Rows from block 5, named by matrix and row number. Each number is 200 + 40 x the weight over its row's rms, rounded and kept within 0 to 999. All counts start at 0. After the name is the row's rms in percent of the matrix's.
# pw1: conv module expand (GLU, value and gate stacked) (model.blocks.5.conv.pw1.weight, 640x320), inputs 0-319
pw1.68,096,259,198,173,209,158,151,178,219,215,174,218,265,219,124,288,264,151,177,283,209,226,165,219,231,218,125,267,111,186,174,219,231,163,208,165,239,119,212,160,156,226,178,241,176,193,236,97,241,168,186,225,198,187,195,201,190,154,223,194,176,218,207,237,177,193,206,198,203,254,164,244,186,204,211,187,155,230,154,219,227,249,175,174,237,213,162,231,156,206,248,168,183,243,262,211,191,230,207,150,223,219,233,178,192,183,310,217,168,271,234,241,162,132,157,146,204,228,230,236,177,139,216,135,117,199,237,230,124,173,236,190,262,165,259,250,206,148,160,194,177,257,219,243,261,271,229,193,148,219,138,165,200,179,197,209,219,164,145,132,158,171,239,205,179,234,292,197,230,240,169,216,210,230,241,219,224,137,154,221,187,202,256,111,176,270,149,117,134,226,161,225,161,163,248,148,212,162,182,148,230,175,156,183,227,173,189,223,123,146,238,175,200,199,97,188,149,212,171,168,220,224,205,184,177,213,155,165,209,245,197,180,153,142,182,197,229,201,136,176,191,232,169,155,236,228,206,202,243,211,223,318,200,304,249,263,148,244,177,86,148,142,194,156,216,261,169,260,244,139,213,232,193,147,234,215,185,184,204,239,246,154,219,246,220,207,264,146,197,212,213,237,188,174,268,269,189,179,233,187,195,266,210,202,223,208,235,201,222,249,195,190,226,199,213,193,267,168,181,211,236
pw1.69,090,261,164,222,145,325,163,138,200,134,199,195,180,179,175,253,197,193,170,227,218,226,183,156,242,190,167,150,231,221,180,292,231,194,203,256,222,163,220,181,228,212,246,175,275,305,199,266,189,245,136,204,253,249,165,199,159,182,170,222,213,184,234,131,209,172,182,196,184,226,184,180,194,143,167,199,195,124,285,116,176,148,236,207,243,257,249,194,201,175,234,206,173,152,140,174,283,170,230,196,216,205,190,173,239,200,247,281,167,227,209,154,224,117,273,157,147,210,246,208,205,151,211,151,169,148,184,278,265,236,211,202,184,191,237,241,165,226,192,218,197,274,136,202,202,233,149,192,228,264,256,126,216,192,216,201,257,189,157,186,240,232,177,168,252,170,233,209,194,188,247,207,231,213,110,257,251,187,185,195,166,202,180,235,127,154,223,179,261,234,189,168,150,169,185,186,191,230,264,135,147,242,239,206,198,134,213,296,124,257,205,169,222,247,181,214,233,157,221,206,176,252,248,187,144,243,139,135,171,168,185,210,207,204,196,155,236,193,206,180,231,231,205,209,150,182,235,260,220,234,213,106,226,211,106,177,249,258,188,183,220,206,196,184,209,221,160,213,243,195,225,190,166,163,202,174,161,185,146,127,221,232,110,196,246,169,148,273,190,268,239,295,202,238,206,216,253,159,181,237,240,255,228,207,165,196,171,157,173,208,179,215,136,103,178,187,218,168,192,241,158
pw1.70,098,220,97,294,194,209,184,284,254,220,256,233,238,138,187,150,272,233,219,237,141,239,125,296,167,232,111,219,203,182,185,173,238,301,171,216,234,187,219,159,227,229,174,233,229,210,164,195,256,202,252,162,242,215,191,196,138,257,205,130,211,152,236,220,167,226,148,204,188,208,230,212,233,218,170,108,238,192,140,138,161,172,177,191,149,131,187,146,185,208,147,198,175,197,246,171,191,186,249,183,247,235,165,193,192,247,160,171,185,160,183,260,195,211,201,189,228,175,281,192,118,193,234,161,123,139,147,232,174,182,261,223,230,186,164,184,191,207,200,195,149,157,230,182,282,116,154,187,212,291,203,250,139,174,242,225,220,203,198,250,203,256,128,160,165,222,116,187,183,150,220,179,199,233,202,196,248,243,168,190,180,242,166,175,261,206,224,168,204,228,254,120,152,216,253,155,216,164,184,277,142,190,240,212,280,218,136,147,235,195,186,233,225,212,238,212,150,206,285,250,200,136,255,200,196,220,193,216,129,239,238,144,131,183,175,245,146,266,142,214,209,232,185,262,195,182,142,182,171,184,159,246,248,213,161,190,266,150,187,223,165,273,222,190,205,181,180,219,224,188,189,209,177,206,161,209,216,173,224,186,217,290,236,177,160,187,171,246,236,143,202,178,240,256,165,191,299,204,249,187,237,183,177,233,238,229,225,206,217,199,227,224,194,166,263,186,227,167,154,127,186
pw1.71,094,199,154,140,214,189,190,192,227,243,206,253,217,211,203,237,220,113,193,210,243,189,231,122,255,287,198,139,122,212,258,178,243,179,226,216,212,159,242,192,236,188,197,204,173,296,197,214,132,151,189,228,203,305,194,167,225,192,243,178,217,193,230,233,202,210,244,184,260,227,254,185,195,138,220,190,219,175,190,138,218,152,148,204,138,175,144,229,250,166,197,224,245,238,135,156,155,232,207,264,169,226,208,126,180,225,166,126,205,183,168,209,175,219,167,232,189,218,146,203,216,202,185,150,201,169,230,153,191,223,258,240,177,136,194,206,197,156,213,224,151,168,183,231,244,166,178,271,292,253,247,212,149,245,99,189,230,152,260,254,195,213,241,228,225,185,243,310,207,243,229,228,246,258,205,233,192,241,159,141,206,251,167,219,159,196,252,169,167,199,203,182,151,224,125,244,247,119,233,148,214,247,232,201,143,156,283,156,205,134,238,162,248,264,172,241,277,203,180,182,212,212,138,138,152,170,206,126,147,132,244,197,255,197,181,240,138,167,180,190,200,158,180,213,170,161,317,203,166,198,221,187,230,169,163,193,137,234,188,179,110,231,171,210,181,254,218,264,139,151,166,218,209,173,125,214,232,193,236,152,179,206,223,252,163,289,175,229,162,182,247,220,144,178,162,269,123,189,246,218,192,168,213,236,204,240,211,215,235,238,214,157,253,178,227,190,231,181,224,234,227
pw1.72,098,189,153,118,224,190,140,199,134,213,199,273,225,209,234,197,263,254,153,239,261,158,202,227,220,208,223,170,227,205,239,218,248,264,216,177,154,218,146,180,267,217,168,166,219,193,250,147,206,174,234,263,203,209,205,123,175,190,215,107,206,191,200,196,229,147,203,210,223,234,192,206,187,162,247,151,232,150,232,181,176,229,189,191,154,198,182,304,211,169,238,195,232,196,230,215,207,161,211,213,170,168,197,131,168,204,156,229,229,178,198,208,193,244,176,183,190,188,186,168,199,57,171,192,182,183,204,137,178,221,294,108,165,195,212,269,138,246,147,260,175,206,229,220,119,285,207,206,221,119,243,263,199,181,120,219,185,197,216,178,253,132,94,210,155,194,202,208,164,196,171,221,254,215,110,198,289,273,132,167,215,208,231,195,216,274,289,196,185,201,210,164,205,281,206,161,200,229,193,118,238,208,199,218,212,176,194,181,203,206,185,198,222,253,250,202,150,188,190,205,171,194,166,200,218,207,190,182,184,231,224,276,220,163,218,224,153,179,198,141,202,181,221,186,181,191,237,216,240,224,181,221,165,172,186,253,239,225,166,126,248,238,262,163,287,174,217,304,176,278,173,230,253,173,158,202,271,230,201,202,222,254,178,150,142,196,263,237,276,144,144,126,183,175,139,210,243,148,225,209,194,205,202,180,225,179,193,279,103,120,215,186,178,222,262,229,207,193,182,149,266
pw1.73,091,231,139,216,247,214,219,210,207,165,269,109,282,215,204,178,141,193,194,189,223,194,184,240,207,211,173,208,196,192,207,281,239,286,216,226,174,156,110,124,126,288,247,173,205,237,241,212,172,202,195,194,168,207,229,263,261,218,193,224,197,239,190,121,206,188,147,126,168,215,172,232,181,193,170,319,206,236,137,149,197,190,173,234,151,156,221,184,199,216,210,159,232,229,197,203,220,187,122,204,222,153,242,173,124,163,257,192,258,204,215,239,159,236,250,178,217,160,150,198,189,298,144,195,262,149,188,215,267,177,241,193,213,267,183,171,166,177,239,223,227,267,182,189,158,253,282,172,188,188,197,217,162,208,196,171,170,189,212,156,205,220,214,140,177,163,174,218,184,206,235,196,207,218,154,166,224,155,178,192,165,157,182,238,146,181,215,232,218,215,146,218,253,180,282,226,119,286,170,182,186,248,195,164,223,161,199,214,164,156,222,145,252,137,182,191,186,198,197,223,226,232,211,246,190,152,176,175,260,276,180,175,186,155,248,268,147,229,185,129,189,233,211,157,191,251,166,121,181,218,145,189,162,196,250,220,162,243,168,186,284,186,180,202,184,144,82,232,328,180,261,163,290,182,178,157,240,290,149,210,213,203,154,253,247,193,207,237,157,278,253,240,181,239,127,173,185,198,228,150,236,176,203,175,204,125,196,224,242,144,175,218,198,215,195,161,212,188,196,239,237
pw1.74,100,174,302,231,220,166,259,202,202,205,213,190,228,173,182,246,228,113,301,230,175,173,158,226,305,261,179,201,168,169,245,185,165,183,219,196,234,160,278,219,184,205,189,195,105,229,272,152,164,189,193,130,200,234,297,143,255,170,150,167,218,201,244,202,109,178,213,172,214,162,163,246,232,247,167,201,218,158,242,197,195,194,180,242,181,212,160,206,218,207,139,253,204,164,208,214,179,249,166,256,207,216,168,186,230,166,342,215,230,191,201,238,208,215,210,221,212,199,136,277,164,228,177,197,199,234,175,132,186,171,166,176,234,229,156,195,206,297,192,217,154,258,191,163,246,138,215,239,187,305,200,179,174,261,182,184,277,229,118,251,227,177,226,188,231,164,164,163,174,198,77,232,228,237,225,212,210,233,200,196,125,208,210,231,249,214,162,191,212,198,248,152,172,226,224,212,217,218,208,257,226,136,229,226,213,180,236,204,200,180,223,197,230,188,222,133,208,262,148,166,206,123,170,142,182,177,200,181,192,230,153,142,175,222,229,156,195,221,110,209,244,148,180,188,230,165,240,182,122,161,186,201,192,211,143,181,184,176,249,82,230,226,247,158,161,289,207,242,225,214,187,215,205,246,275,222,205,142,253,141,255,188,204,186,230,140,197,263,205,227,112,289,185,224,205,146,201,221,160,199,270,211,174,188,167,200,157,206,199,146,138,214,216,217,215,213,228,237,150,234,154
pw1.75,101,188,260,237,219,215,185,304,167,179,240,188,203,172,150,219,77,225,146,214,200,150,159,132,211,150,234,184,236,197,168,239,291,252,258,216,193,157,216,222,155,197,330,187,279,205,188,170,210,227,187,203,147,173,183,237,178,286,131,222,243,227,128,225,214,216,197,169,178,188,244,207,224,202,243,197,209,139,222,174,134,278,185,173,134,192,226,219,250,238,233,208,204,164,213,259,207,201,233,234,207,230,235,186,135,191,219,226,124,257,196,237,153,220,193,200,219,250,217,206,228,227,185,205,186,154,179,193,175,177,168,229,281,196,177,133,166,194,197,255,188,220,176,160,201,208,241,161,244,185,236,133,169,190,254,199,208,184,247,265,234,280,194,195,154,232,188,210,240,266,157,142,206,294,237,168,139,185,171,175,279,198,135,190,109,187,180,184,222,172,192,172,149,161,213,192,297,186,131,178,201,211,140,176,208,311,173,179,178,211,180,157,189,218,195,256,234,133,256,216,112,281,223,182,233,150,221,231,157,221,96,232,194,245,227,113,214,166,206,255,202,234,169,238,152,196,212,202,173,241,202,203,192,191,275,198,143,181,218,155,195,179,174,221,136,90,217,154,171,219,147,196,188,239,150,145,183,187,188,240,247,234,205,156,218,139,252,197,203,171,221,209,232,187,237,184,163,273,176,171,195,150,185,210,178,194,180,214,247,158,300,210,221,194,182,192,231,263,200,215,142
pw1.76,097,252,223,169,219,176,184,163,208,211,274,178,248,141,95,91,140,196,151,181,277,255,123,198,165,198,132,202,259,212,188,208,162,220,125,244,207,166,240,205,209,234,139,212,224,230,208,210,253,164,227,198,212,234,195,214,238,215,184,211,112,201,149,216,259,126,147,215,305,260,176,258,208,183,198,135,210,195,208,252,157,181,215,219,225,204,219,165,215,232,171,143,127,193,210,182,202,231,185,203,143,153,229,218,172,118,183,192,220,172,202,191,191,251,186,181,145,204,277,241,189,216,170,181,203,206,213,145,117,264,210,182,171,249,235,158,181,194,267,93,191,219,229,227,185,230,258,104,224,212,201,198,233,173,200,189,175,205,244,197,175,212,209,194,217,216,172,158,280,185,236,244,222,141,196,132,248,267,256,173,254,265,198,189,173,213,179,274,154,171,244,241,175,190,238,172,188,210,139,252,203,190,187,124,162,220,190,208,278,295,232,191,164,137,240,164,168,215,214,212,238,183,262,189,225,239,214,175,193,166,209,172,170,209,206,239,260,207,219,274,188,214,256,238,223,139,190,260,236,219,170,194,231,243,227,259,194,235,170,146,284,156,178,196,162,210,193,149,167,259,202,149,228,138,222,183,276,145,187,252,262,194,178,188,217,273,169,226,217,211,240,274,155,186,125,223,236,242,187,141,199,223,203,208,219,128,138,256,180,181,156,201,195,166,153,271,126,191,152,136,171
pw1.77,097,217,259,195,176,199,194,232,225,222,135,162,188,212,230,288,270,144,146,169,222,138,174,161,159,163,202,206,273,209,264,166,163,182,194,194,132,132,202,233,201,207,217,226,208,322,201,196,161,185,224,182,252,234,150,165,241,194,169,228,169,174,290,193,180,171,221,234,205,199,149,179,234,120,177,204,204,201,191,194,185,106,281,150,193,186,185,182,187,153,136,141,162,255,153,166,150,197,198,208,213,252,334,251,208,133,245,119,240,194,136,213,325,136,226,227,177,234,217,172,182,230,217,200,161,147,108,193,271,199,161,123,191,134,215,298,212,147,190,186,234,179,175,209,167,221,228,174,252,232,164,230,264,129,168,228,220,226,203,242,264,124,163,179,235,215,216,137,236,171,217,215,188,201,185,226,218,192,204,177,138,322,221,197,192,195,209,212,122,221,217,215,277,136,186,232,224,200,181,194,183,214,256,272,221,208,232,179,211,169,165,218,140,211,274,133,160,188,218,167,154,157,189,229,235,251,220,222,277,204,234,196,214,161,202,226,225,247,238,166,185,166,202,253,209,203,168,142,264,233,245,228,285,247,235,223,169,182,193,183,201,177,182,241,172,202,181,218,176,175,215,206,232,185,158,194,139,251,172,193,199,212,230,179,249,102,226,216,267,249,289,220,191,213,201,201,161,199,210,196,188,215,213,178,251,264,188,218,216,159,155,175,129,222,176,175,215,140,216,152,204
pw1.78,102,172,153,234,293,197,206,181,181,242,235,167,195,234,226,253,311,205,242,243,257,204,157,271,173,211,222,226,148,244,199,222,271,201,239,264,235,123,226,157,227,161,205,216,142,224,182,224,151,232,171,218,188,174,227,213,250,135,233,202,211,221,338,231,270,253,235,183,193,187,180,147,173,208,220,185,139,188,219,216,224,247,176,247,163,222,168,239,309,215,146,185,212,250,228,86,267,152,223,229,160,193,234,166,165,158,283,135,166,207,248,191,198,238,259,152,204,290,220,256,139,177,240,204,172,129,206,240,82,208,171,329,202,178,168,168,170,198,216,148,216,182,174,231,185,185,176,193,236,124,170,293,191,207,199,234,268,206,209,145,162,206,191,207,231,221,187,130,220,199,207,278,178,188,202,309,203,187,197,215,185,228,179,137,200,201,221,216,195,167,180,195,201,160,236,254,208,200,180,147,238,178,122,205,156,195,175,151,195,154,189,202,161,209,237,236,201,176,249,178,143,235,162,162,280,200,208,179,170,198,129,196,174,181,222,212,222,182,146,148,217,264,215,157,199,131,196,95,197,174,200,205,202,190,180,177,238,201,214,175,240,253,128,243,195,180,171,199,114,253,190,200,201,211,195,156,202,174,178,231,236,198,210,216,250,213,215,207,129,208,180,160,202,157,201,208,193,140,239,215,175,258,190,160,202,147,174,209,202,229,143,185,188,172,202,179,285,220,113,251,270
pw1.79,103,245,259,204,244,121,198,235,173,175,197,159,249,173,213,122,182,171,212,308,149,234,163,241,276,222,184,138,266,200,175,261,169,255,151,191,226,129,215,227,263,190,175,206,220,141,158,181,180,204,232,205,240,169,251,248,231,175,178,225,225,202,199,234,167,205,246,254,207,224,175,213,239,183,194,219,135,153,198,136,254,229,203,198,169,175,183,208,219,287,161,120,234,185,202,181,171,233,144,225,119,122,202,167,209,208,165,189,129,269,215,264,152,271,196,244,140,249,191,292,210,229,160,220,224,181,170,208,168,244,189,212,247,185,172,205,230,161,173,205,206,165,220,224,182,227,237,158,238,165,209,212,171,221,210,209,238,207,271,151,202,213,240,165,149,265,207,145,200,223,231,218,174,137,203,134,225,162,151,141,163,288,174,142,201,172,230,166,184,125,250,62,248,191,138,231,162,249,197,181,186,224,160,171,240,212,175,105,232,175,230,187,143,269,167,189,206,217,301,249,212,182,129,169,274,198,243,208,270,167,202,227,187,236,168,223,211,159,176,227,170,171,215,184,200,190,174,200,294,165,197,160,269,205,248,180,178,231,209,205,168,222,214,184,166,227,182,252,169,102,222,274,209,201,191,162,230,259,223,202,185,212,232,176,139,152,216,225,157,143,257,236,187,137,212,238,128,271,203,191,174,130,198,190,185,206,203,232,124,248,233,190,230,286,183,194,253,176,219,155,205
pw1.80,098,173,279,174,212,186,207,234,181,177,199,208,234,234,220,209,305,176,199,267,227,217,224,98,173,244,192,260,211,137,210,161,214,160,170,193,212,215,223,168,181,163,183,231,233,269,176,224,258,178,220,181,233,170,285,172,210,247,217,177,227,225,219,217,149,222,208,167,213,224,162,243,244,271,235,178,184,123,228,205,220,174,215,139,228,269,182,222,223,223,166,207,222,245,197,206,208,187,152,189,143,195,206,180,212,199,212,185,200,222,271,207,271,298,177,174,210,203,176,176,248,217,170,159,187,160,229,167,274,184,278,211,185,208,235,198,225,174,253,207,179,103,224,176,153,175,228,152,276,144,251,207,284,206,138,201,170,202,205,182,166,191,202,201,291,169,200,161,263,217,240,172,232,179,260,144,134,233,190,205,269,222,93,203,302,162,189,209,248,122,206,135,147,188,145,200,154,225,238,234,217,206,218,126,181,202,236,174,176,191,214,132,204,144,132,206,175,180,160,213,196,120,188,125,174,201,214,148,189,156,158,201,241,206,212,219,129,260,161,174,154,191,226,213,247,75,232,191,191,134,261,228,206,175,210,153,143,167,186,214,214,189,205,291,96,208,153,193,167,121,152,238,210,282,251,255,204,190,177,219,181,206,217,126,210,161,222,254,278,256,279,250,177,173,162,149,196,201,283,235,149,231,188,216,230,157,205,134,173,167,204,176,229,175,198,205,230,230,177,219,210
pw1.81,093,207,231,230,219,261,199,188,286,194,239,262,192,182,147,187,149,185,210,228,204,263,255,205,168,171,220,246,243,192,268,255,236,264,202,217,172,114,217,252,227,233,176,161,208,142,223,119,239,308,181,199,136,252,230,241,180,197,203,249,155,167,177,147,254,200,187,151,129,211,228,234,164,213,252,183,220,222,263,237,225,221,193,151,197,142,105,207,183,179,157,224,194,139,278,159,228,205,175,210,211,242,185,171,268,217,129,223,164,176,142,115,218,99,205,197,237,114,206,186,224,187,151,156,216,259,150,203,210,145,186,195,215,290,240,239,255,249,167,186,232,174,130,241,165,223,203,260,187,203,226,219,175,200,136,219,179,219,219,199,229,174,247,218,193,157,286,191,213,185,239,288,254,189,166,76,111,193,206,173,203,150,246,228,197,130,176,216,273,185,242,134,237,219,228,179,183,179,105,210,249,235,153,196,157,229,179,215,177,242,194,227,147,201,178,250,209,181,170,195,166,216,189,155,212,162,154,194,202,193,188,224,167,220,223,147,183,222,222,195,177,207,184,143,158,210,232,265,192,207,171,251,206,177,191,126,228,226,230,170,166,204,195,184,237,229,232,221,196,215,219,179,138,221,196,231,209,247,267,176,217,185,134,214,181,171,322,178,158,246,172,254,209,319,207,207,183,200,152,156,111,254,161,200,202,163,212,221,169,184,160,307,201,213,180,246,183,191,165,247,194
pw1.82,103,245,198,276,198,198,142,216,196,204,219,156,236,234,318,147,201,188,203,214,173,164,238,205,195,219,207,199,199,107,250,231,202,184,150,197,218,161,209,211,244,135,143,253,317,184,204,235,151,182,209,145,122,141,200,237,209,158,184,220,160,178,169,254,209,126,186,261,195,228,198,207,224,213,195,224,243,210,202,218,203,221,238,177,129,178,235,202,180,168,151,195,279,169,228,161,239,191,227,233,159,182,182,222,252,201,234,254,224,191,198,164,170,166,244,266,173,283,188,232,185,159,175,119,171,177,242,164,210,218,195,243,215,220,190,153,256,192,239,206,280,157,188,189,255,207,144,128,181,170,207,276,202,174,199,154,227,190,290,166,205,265,196,122,151,193,262,125,188,247,237,207,169,253,178,228,134,158,192,176,127,253,202,172,127,179,265,185,172,165,225,152,198,151,210,290,189,248,197,196,208,203,213,191,204,162,190,182,178,110,251,222,163,172,152,160,211,213,199,155,166,243,213,154,221,228,224,179,141,118,268,259,150,174,128,223,181,195,227,235,164,191,185,186,257,165,197,147,175,180,222,121,208,241,206,160,205,223,274,163,200,178,219,287,216,161,159,166,200,199,308,210,178,183,188,251,155,188,145,221,227,208,231,189,165,226,243,205,235,197,184,247,158,302,208,262,251,241,185,155,150,215,185,201,210,288,227,211,193,199,211,314,153,165,215,214,213,127,238,210,103
pw1.83,101,222,217,213,146,196,204,216,201,218,143,184,111,317,152,178,186,234,163,175,216,166,195,210,220,271,191,175,145,166,107,227,164,139,217,218,217,159,157,211,204,197,219,104,173,229,213,222,279,161,240,221,218,173,130,185,194,178,253,135,211,228,134,231,210,137,226,257,211,211,228,201,152,233,121,233,222,196,232,201,160,155,186,218,148,219,207,172,175,235,201,211,205,129,181,151,201,191,173,158,120,162,217,227,207,112,186,182,237,233,177,264,245,221,171,179,153,210,171,237,206,263,248,162,165,210,249,206,155,219,214,181,162,217,142,230,215,190,123,235,120,195,169,205,151,170,218,235,128,228,155,172,145,168,243,185,284,185,209,269,161,245,214,197,215,190,228,292,206,237,184,199,260,230,215,194,263,238,232,178,163,243,244,254,239,262,238,202,111,196,260,173,200,218,175,230,129,154,180,196,118,175,240,194,185,238,257,246,190,232,251,148,141,232,194,179,245,158,191,242,231,173,218,221,140,173,232,211,224,143,157,172,198,207,122,243,224,181,231,274,201,241,204,209,197,176,176,229,136,228,122,180,205,260,226,139,213,253,230,213,224,219,261,276,269,266,236,264,216,181,167,150,168,251,115,155,187,220,175,201,246,196,271,214,224,197,214,229,170,216,227,249,162,176,143,272,231,199,203,188,173,167,251,165,194,158,141,189,176,270,185,244,194,213,295,220,116,195,171,238,263
pw1.84,096,177,265,212,210,277,243,150,143,221,170,169,228,226,166,152,237,235,244,224,210,178,192,217,203,156,200,167,162,173,202,249,239,134,137,194,180,169,241,132,166,155,238,135,151,234,196,187,230,213,156,164,256,219,210,162,228,142,237,229,262,264,232,188,219,210,111,269,100,210,255,187,185,266,250,227,120,174,195,257,161,159,254,229,244,101,222,180,171,252,200,211,264,233,200,222,193,175,152,180,225,261,152,304,260,241,110,254,153,168,178,172,186,161,216,205,217,205,205,134,186,200,137,173,198,193,240,262,191,206,142,195,275,201,200,188,204,280,233,247,142,216,203,166,173,202,154,206,199,229,228,170,191,186,270,174,191,180,191,299,194,202,209,211,211,135,255,272,185,195,205,143,261,174,308,213,113,175,237,162,217,167,218,173,221,275,206,237,165,239,198,141,169,261,218,95,166,143,240,217,270,200,189,201,199,284,149,206,167,219,229,207,186,228,254,142,194,200,219,191,200,218,129,220,196,198,301,179,219,258,164,144,253,204,265,206,181,182,173,268,206,200,170,206,243,268,182,149,178,216,185,153,216,193,177,159,105,140,244,235,180,266,227,166,120,190,201,151,242,159,190,171,179,142,204,122,265,202,215,187,179,222,215,227,181,218,218,189,198,194,186,167,208,156,199,144,249,162,214,166,183,175,201,199,216,172,228,208,192,216,142,244,246,181,197,213,184,165,203,238,179
pw1.85,098,210,173,222,210,200,226,181,242,164,166,172,152,145,194,137,248,177,170,190,246,246,206,185,248,254,164,248,224,216,154,157,252,226,175,165,195,147,179,238,250,183,200,214,181,235,231,228,163,193,206,141,277,231,192,143,298,218,189,218,195,170,155,180,249,204,202,250,194,229,271,188,168,220,255,238,173,256,157,164,141,156,133,116,228,221,201,226,175,125,273,208,286,235,210,200,130,116,243,183,199,264,233,169,132,181,201,262,214,155,247,246,205,274,235,202,182,226,207,173,176,218,191,179,224,212,135,143,290,190,220,273,147,169,84,207,101,233,204,216,229,157,214,256,186,206,223,261,182,136,235,258,181,176,153,230,184,204,222,171,54,200,168,188,187,203,226,259,152,158,163,176,202,184,217,252,220,181,207,169,232,202,225,237,176,222,190,177,222,246,213,225,248,241,179,200,211,207,162,184,174,191,205,177,178,195,244,252,213,181,158,155,223,212,196,237,156,267,161,255,214,205,137,183,131,186,232,188,165,143,202,169,262,161,203,231,106,288,226,241,239,219,180,255,260,181,243,207,174,205,213,245,208,256,220,182,204,260,162,132,181,212,150,178,242,275,191,193,122,150,178,205,236,257,232,229,259,149,207,174,249,215,177,284,155,207,150,201,251,191,175,156,256,236,153,196,204,97,194,119,154,261,145,175,173,204,169,191,213,205,198,170,220,153,171,210,233,168,255,168,197
pw1.86,104,127,169,233,230,170,240,158,242,216,77,214,238,134,217,136,177,248,177,229,197,261,207,177,299,278,241,198,272,204,204,165,207,210,180,149,169,241,104,135,181,252,216,169,249,238,182,249,183,216,222,138,232,298,152,203,177,193,145,209,177,197,147,197,211,216,226,224,187,204,236,146,235,218,200,248,245,196,206,155,214,150,180,214,188,106,177,228,272,222,154,215,187,246,100,221,169,245,324,128,191,212,187,144,149,183,192,153,287,222,236,196,185,102,185,156,156,235,186,184,197,217,212,258,226,226,246,201,228,173,233,239,204,185,186,203,284,224,262,198,212,211,241,176,203,213,256,159,170,192,139,246,176,166,193,161,220,164,137,222,245,239,182,187,210,154,210,212,214,211,288,158,221,178,162,185,204,125,227,201,197,231,230,210,204,188,189,233,159,166,215,180,206,259,203,233,220,192,167,156,156,159,191,264,242,206,289,187,214,155,180,197,179,217,204,226,244,219,113,145,144,98,214,209,173,185,228,197,194,181,278,175,213,184,179,192,193,136,202,97,129,229,179,223,118,194,271,161,222,274,163,159,216,203,219,210,235,257,191,166,209,209,229,190,166,170,199,141,220,213,186,258,203,202,246,221,201,262,192,202,203,168,137,253,242,220,226,246,254,247,115,211,173,252,182,212,139,196,171,146,205,208,163,168,175,215,219,213,162,265,199,126,180,237,201,236,237,295,204,221,173
pw1.87,092,282,223,111,167,223,189,193,146,219,164,183,143,214,214,258,224,219,189,135,162,200,173,264,149,197,185,238,151,186,206,237,240,206,218,230,138,186,207,194,265,159,164,211,171,123,221,221,229,211,167,166,231,178,190,165,225,235,190,136,206,159,182,231,232,230,145,186,174,203,182,212,184,154,159,155,195,240,239,190,174,226,186,264,198,255,305,204,129,179,202,196,251,207,214,233,198,162,233,208,119,212,246,287,200,186,187,256,217,185,194,210,185,284,138,168,157,258,171,241,165,228,212,199,253,226,237,163,192,168,196,270,230,188,206,267,136,216,216,246,152,184,211,204,177,183,187,207,186,175,183,286,217,248,144,189,93,222,267,279,172,287,351,255,270,247,129,170,227,209,176,189,212,236,163,209,163,192,211,196,218,204,184,130,189,191,212,106,171,246,183,178,210,211,272,192,171,237,237,215,193,124,133,200,268,260,93,197,172,238,267,167,169,177,213,236,155,230,216,250,156,235,92,244,147,233,176,220,213,205,235,303,210,273,221,223,166,141,209,207,184,172,243,215,221,174,123,192,206,223,154,170,152,183,216,193,225,168,174,165,248,194,247,213,156,216,198,159,225,229,184,193,253,202,178,144,185,158,161,192,150,166,197,151,176,226,223,199,206,243,212,211,139,282,148,210,232,212,237,230,217,170,190,189,145,186,168,197,228,162,159,190,165,184,186,171,322,228,251,189,230
pw1.88,097,222,153,258,222,267,212,131,253,220,186,219,153,165,190,230,225,184,165,163,208,259,185,185,237,191,291,153,89,203,164,171,214,214,253,173,189,148,220,143,207,185,126,138,177,201,197,154,228,188,199,196,210,224,227,184,193,233,176,270,244,109,207,131,210,239,259,209,160,185,165,200,186,192,234,113,247,117,187,238,155,168,237,238,217,159,221,145,282,223,221,181,170,205,289,259,220,123,262,195,136,235,225,186,220,252,174,203,261,192,214,142,187,121,196,169,187,224,137,229,148,274,227,284,195,239,172,196,204,141,201,173,128,207,338,256,274,209,203,215,229,249,191,236,216,172,201,253,236,142,233,222,197,170,152,200,190,168,225,207,168,242,177,139,210,164,231,181,250,210,203,173,248,162,274,246,177,191,195,227,228,193,230,237,211,225,244,145,169,313,180,185,196,223,209,214,188,131,235,163,123,260,169,191,181,240,165,221,191,190,232,252,135,164,214,139,210,195,154,199,199,222,214,187,155,205,265,241,205,151,225,210,279,238,160,180,255,169,203,204,244,158,144,142,132,191,196,220,194,212,191,159,201,246,235,198,224,285,181,139,169,241,202,202,178,162,248,135,217,212,196,273,237,177,167,259,194,195,203,140,160,174,194,225,141,266,143,216,262,245,162,184,208,196,225,180,212,170,191,213,208,136,207,242,191,143,301,184,211,162,150,133,166,223,236,155,212,230,187,179,197
pw1.89,097,204,212,203,183,265,247,154,207,189,196,239,163,259,257,284,249,154,143,162,207,222,188,202,206,193,187,254,231,232,214,230,239,114,174,178,210,183,205,191,224,206,239,227,207,286,195,244,289,258,182,184,205,245,245,251,262,197,171,181,259,199,159,231,261,185,136,172,157,243,190,231,176,209,164,257,148,234,328,208,233,165,165,241,192,153,145,181,209,227,191,206,237,214,193,152,197,201,166,196,161,175,295,168,208,170,264,236,154,199,153,192,259,200,92,117,243,242,220,170,272,212,218,201,133,264,152,193,135,194,172,169,231,152,173,182,249,164,255,238,207,128,185,193,189,250,261,151,225,150,245,163,215,149,235,201,160,221,201,139,181,174,210,208,217,224,223,176,151,190,192,183,169,218,179,184,190,254,233,129,248,160,260,134,158,115,190,189,205,177,248,291,213,193,115,200,221,179,196,230,190,204,164,259,286,144,192,206,214,159,204,224,188,115,253,221,197,217,161,192,226,188,247,211,193,140,162,125,154,243,201,187,240,131,179,223,195,159,230,171,150,176,186,246,206,240,217,258,169,183,188,229,205,235,168,161,223,152,215,202,243,150,180,179,174,238,179,245,183,146,173,239,145,217,169,220,196,219,215,263,172,105,198,284,217,251,225,189,215,94,172,162,211,245,189,233,225,243,157,167,202,183,261,214,173,235,120,194,252,116,181,139,181,293,220,174,241,156,202,178,173